From a checkpoint of a small text-conditioned image flow-matching model.
Model: 29.2M parameters, 32-pixel images, arch unet, text encoder width 384, text encoder layers 8, text encoder activation gelu, norm groupnorm, activation silu, widths [64, 128, 192, 256].
Training: muon at rate 0.0042, 4800 steps, batches of 64.
Data: trained on seven-segment displays showing three digits, 97500 training examples, 3.2 epochs.
Rows from block 9 of the denoiser of a small text-conditioned image flow-matching model, named by matrix and row number. Rows with one number belong to one channel. Each number is 128 + 32 x the weight over its row's rms, rounded and kept within 0 to 255. All counts start at 0.
After each channel's rows are labels from the 100 images, of 14976 (inputs lightly noised), where the channel reaches its highest value: "peak on" is the class under the peak. Only what is clearly more common there than usual is listed. The data: seven-segment displays showing three digits. In brackets: how many of the 100.
# convs0: first 3x3 conv (model.mid.2.convs.0.weight, 256x256x3x3, each kernel summed), inputs 172-255
# convs1: second 3x3 conv (model.mid.2.convs.1.weight, 256x256x3x3, transposed, each kernel summed), outputs 172-255

convs0.254 [143 120 195 184 118 198  88 133  89 121 168 158  42 180 125 125 178 183  97 132 178  75  94 134  74 128 145 150 169  85 188 115 107  60 144 157 131  91 150 178 208 119 124 103 122 145 133 131 122 103 136 137 143 113 131 229 183 154  82 174 108 153 126 108 148 108 166 118 156 125 157  78 129 131 120 156  95 196 149 157 124  81 187 116]
convs1.254 [119 145  54 126 177 117 142  66  84  92 140 183 114 108 140 175  96 128 111  66 172 131 123 158  88  78 161 158 132 128  60  92  91 205 109 129 119 133  89  96 100 121 113 118 132 170 131 149 124 125 196  83 147 114 152 169 111 161 119  96 178 120 131 147 149  98 112 137 116 105  77 173 101 146 128 130 146 180 135 147  37  97 195 103]
peak on: screen (99)

convs0.114 [110  75 100  87 137 133 150 186 125 166 169 113 166  79 105 184 110 133 100 198 130 145 170 131 100 146 127  75 140 160 149  89  73 115 137 158  95 144 124 154 169 111 144 141 100 121 149 152 114 124 106 142  66 141 133 139 130 136 221 142  77 140 150 117  92 165 130 104 163 154 133 159 146 191 112  66  68 152 170 152 143 115  89 142]
convs1.114 [ 88 132 114 145 133 148 119 154 117 130 134  99  83 145 130  82 118 131 152 122 153 155 134 122 148  59  45 134  96 118  92 129 151 197 136 139 143 143 145 156 100 109 100 147 122 145 175 101 101  57 137 138 201  55 100 153 127 136 103 123 141 134 132 134 122 122 105 168  93 117 111  89 132 135 163 174 104 158 125  83  78 105 144 195]
peak on: surround (100)

convs0.208 [118 123 148 181 171 132 106 167 177 140  70 127 148 142  94 125 102 108 132  90  62  55 142 135 160 101 109 121 173 101 133 176 131 113 124 114 143 160  53 113 128 123 114 124  58 117  52 138 118 133 100 149 118 147 154 100 123 147 114 137 151 173 165 146 123 117 107  84  85 129  92 153 120  89 125 126  75 113  93 145 135 153 120 145]
convs1.208 [172 154 155 167  89 140 107 128 147 144 110 123 165 173 159 109 147 142 112 111 145 176 137  33 163 160  76 155 135 123 139 112 111  90 124 114  82  89 144 112 105 129 155 180 164 113 153 132 144 153  68 121 122 223 116 154 115 100 118 143 111 201 148 104  98 203 172 133 163 133 121 176 135 128 154  97 109 108 100  69 121 144  78 132]
peak on: screen (95)

convs0.229 [103 107 159  78 159 153 134  82 173 154 204 136 125 179 129  89 134 133 145 161 102 200 114 143 134 116 103 116 136 139 131  76 137  42 192 184 134 107 111 135 211 117 168 165 127 118 108 106  90 131 168 189 197 115 156 150 197 139 187 156  98 163 126  92 118 137 101 143 134 147 176 118 102 153 144 118 115 158 120 129 119  60 138 129]
convs1.229 [139 166 138 143 166 122 156  61  64 165  21 120 158 100 134 125 183 120 136 159 174 164 170 125 153  67  97 115 106 128 149 132 106 189 162  96 114 187 142 131 146  60  74 125 128 179 138 153 141 152  77  82 118 116 148 123  88 143  83  81 204 151 117 147 129  99 151 126 104 104  94 104 108  84 116  90 103 115 135 104 127 117 146 121]
peak on: screen (99)

convs0.129 [ 97 118 174  93 188 107 121  91  61 101 104 185 161 113 159 185 133 161 111 167 132 152 119 145 170 138 112 147 138  69 145 128 133 110 113 133 107 105 137 109 135  43  87 154  85 135 100 121 156 106 165 110  70 179 126 137 145 122 147  93 119 147 195  91 112 143 161 127 150 120 177 170 160 113  86 198 163 147 134 114 137 197 107 114]
convs1.129 [142 155 149 111 124 122  99 157 107 146 134 112  94  96  86 105 116 103 114 166 112 168 178 127 105 111  82 180 118 111 109 104 100 203 170  75 134 162 124 134 142 127 109  85 145 139 131 106 118 117 139 123 133  86 167 121  73 139 146 139  98  84  81 128 121 176 145  89  48 102  93  75  95 132 124 192 117 173 110 117 107 123 138 122]
peak on: screen (99)

convs0.48 [113 146 148 162 171 155 133 134 150 102 193 157 158 140 152  63 127 160 157 145 234 159 138  91 104  84  94 106 149 144 147 173 141 160 117 130  96  88 136 182 147 146 159 103 133 163 116 100 124  86 119 162 143 149 112 138 103 151  96 124  88 216 174  71 144  81  92 138 161 171 114 146 120 152 145 107 186 162 127 143 168 171 112  82]
convs1.48 [ 79 160 174 108 119 113 113 144 108  98 168 107  99 136 182 139 107 130 157 130 173 113 133 119 151 102 106 101 132 108 144  75 126 127 144 161 179 137 141 214 161 111 120 100 105  99 122 118 112 139 167 136 154  72 110  80 118 111 112 120 130 120 117 183 192 127 132 167 129 113 138 198  92 105 143 131 165 166 146  97 105  82 118 111]
peak on: surround (100)

convs0.68 [112  52 139  64 163 164 106 140 165 152 125 169 176 117  60 145 139 191 125 158  80 148 111 123 138 158 159 115  85 141 157 172 141 100 154 126  93 108 176 179 118 179 144 130 164  78 166 123 134 179 111 142  86 135 101 174 182 154 183 108 112  94 110 120 147 181  72  77  77 128 140 195 132 141 123 102  95  91 180 120 158 133 139 123]
convs1.68 [136 142 176 147  60 149 160 158  86 121 133 135 104 125 155 131 138  47 148 161 156 106  54  91  81 104  74 129 150  65 112 137  89 162 108 119 178 131 129 173 157 160 136 172 142 155 101 194 131 116 131 102 112 104 175 149 119 167 124  95 104 117 141 119 128 143 146 156 104  70 108 126 132  86 133 198  78 142 128 178 181  75 173 138]
peak on: screen (98)

convs0.42 [120  96 124 125 147 107  77 150  98 114 121 120 144  86 147 122 139 142 182 107 157 154  86 174  62  88  81 107  97  91 141 128 170 120  93 131 151 135 108 169 160  88 146 123  79 112 102  81 147 109 117  88 140 129 141  99 136 103 122 123 108 148 185 142 128 154 114 105 142 170 135 104  99 156  70 119 142  82 139 118 116  91  81  98]
convs1.42 [182 162 133 144 138 141 197 119 119 143 122 123 148 125 145 124 106 154  76 103 144 119 160 120 127 193 165  95 136  91 183 166  94 145 159 159  92 141 180 103 145 129 103 162 152  86  76 174 115 133 127 171 186 151 111 169 155 112  99 158 169 167 172 103  96 117 169 126 185 170 161 152 148 129 112  86 147 203  93 111 135 101  69 126]
peak on: surround (95)

convs0.66 [107  83 141  84 178 171 162  94 143 135 126 140 133 123 153 148 149 167 118 119 198 107  96 119  92 133 156 129 124 158 118 126 137 140 107 139 119 143 108 120  83 152 114 123 150 184  61 165 115 160 122 107  86 108 175  76 178 132 118 149 157  52 121 105 114 111 132 109 167 112 117  89 129 119 128 186 153 147 101 143 126  96 131 100]
convs1.66 [156 140  89 154 145  88  74 158 136  70  97 155 110  93 155 121  45 129 156 127 148 125  68 152  76 129  89 133 110  91  92 109 117 172 148 145 140 125 126 125 190 130 186 111 144  61 112 153 112 136  84 134 170  79 135 132 107  97 188  98 175 139 100 133 145 138 132 171 171  91 118 138 120 122 158 156 129 153 111  88 100 169 126 142]
peak on: screen (96)

convs0.172 [141 187 125 167 116 111  85 152 115  96 136 141  35  73 149 106 124  71 144 154 135 147 124 109  56 122 121 143 106 117 178 124  97 161 154  99 138 124  67 123 137 106 124 123 148 108 148 145 176 133 165 131 208 115  83 109 144 159  79 153 115 191 165 117  97 108 145 132 114 194 152  86 108 137 114 100 150  87 127 135 108 106  72 161]
convs1.172 [143 205 128 147 141 149 118 123 130 113 161 150 195 148 120  91 126 177  93 118 126 126 140  81 120 155 169 102 134 158 168 132 102 106 138 121 145  96  97 170  94  93 136 115 141 113 103  70 148 134 142 102  94 138 113  94 116 131 128 159  75 128 156 153 117 108 109 110 122 101 193 133 132  98 139 114 148 130 102  93 126 132  74 150]
peak on: screen (94)

convs0.44 [107  80 147 157 153 124 100 135 117 163  89 112 128  72 101 117  70 136 121 145 214 120 136 179  44 130 157 140 179 117 146 132 154 165 127 100 174 141 162  88 155 127 133  67 116 119 108 135  78 131  96 177 126 110 159 136  97 136 144 116 118 121 169 132 121 139 175 149 118 159 200 127 113  88 126 150  95  46 117 155  97  75 145 115]
convs1.44 [162  80 169  79 126 101 144 108  90 165 100 119 105  80 177 158 141 109 165 111 174 133 110 197 133 134 144 140 145 168 157  81  60 114 118 115 123 163 122 181 109 106  79 123 108 138 115 140  79 132 143  58 143 103 108 159 157 118  55 135 145  83  74  97 168  66  69 126  78  94  52 113 140 163 150 109 138 125 177  88  97 175 141 150]
peak on: surround (99)

convs0.161 [138 115 137 210  89 110 120 125 116 131 152 116 100 102  95 172 134 156 141 168 149 132 117 113  43 140 152 113 132 115 158 154 156 205 134  89 108 130 117 127  82 127 102 130 104 110  94 135 132 163 144  98 178 100  58 130 122 125 154 133 179 179 167 117 159 102 192 172 121 160  87  96 119 115 122 183 110 116  74 130 109  76 100  94]
convs1.161 [174 185 147 114 131 133  75 119 124  82 210 181 186 134 176 106 128 167 180 173 106 121 141 142 127 167 138  82  95 116 155 154 122  98 100 140 107  93  90 185 142  93 140 174  93 112 110  85 112 123  87 190 131 137  93 107  94 113 167 184 128 135 154 105  93 103 118 103 133 109 130 152 135 119 147 112 150 112 124  87  99 152  73 141]
peak on: screen (97)

convs0.231 [145 111 144  10 182 152  89  91 113 101 165 119 116 160 116 104 165 160  93 156 176  75 137 169 149 102 102 177 135 150 105  81 145  98 117 122 176 126 119 133 163 120 143 131 141 158 110 108 113 155 122 167 111 120 140 174 181 104  99 149  97 138 201 112 104 123  61 166 122 105 154 165 105 110 105 147 102 145 122 139  56 150 143 118]
convs1.231 [225 155 125 116 141 168 123 103 167  94 144 164 151  79 120 132 124 117 211 104 110 103 195 113 150  90 117 106 157 130 130  82 161 130 104 105 136 106 128 174 174 145 150  99 134  94 124 145 144 141 124 124 163  70 163 213 154 138  66 133 112 185 101 145 147 141 131 125 123 110  64 122  85 123 106 128 146 130 109  93 107 124 112 149]
peak on: screen (99)

convs0.108 [157 148 139 144 165 123 139 124 155 130 126 134 125 136 161 115 141 137 189 165 255 147 144 114 112 101 145 117 117  70 137 149 136 176  88 104 138 123 117  83  86 145 139  86 105 146 116 134 187 102 130  90 101 145 200 170 162 114 150 162  97 128 154 138 115 130 157 136 145 120 129 125 126  98 171 128 126 151  83 127 135 135 104 152]
convs1.108 [ 95 111 119 148 198 104  95 146 111  72 138 108 109 120 160 136  66 122 120 140 104 120 116 162 131  75 142 144 135 150 128 173 160 152 106 126 151 112  91 110 184 147  99 145 132 108 114  67 122 157 134 153 127  57 148 144 121  49  82  62 152 129 202 155 112 115 157 174 144 120 152  75 125 123 123 168 183 139 155 100  85 188  92 129]
peak on: screen (97)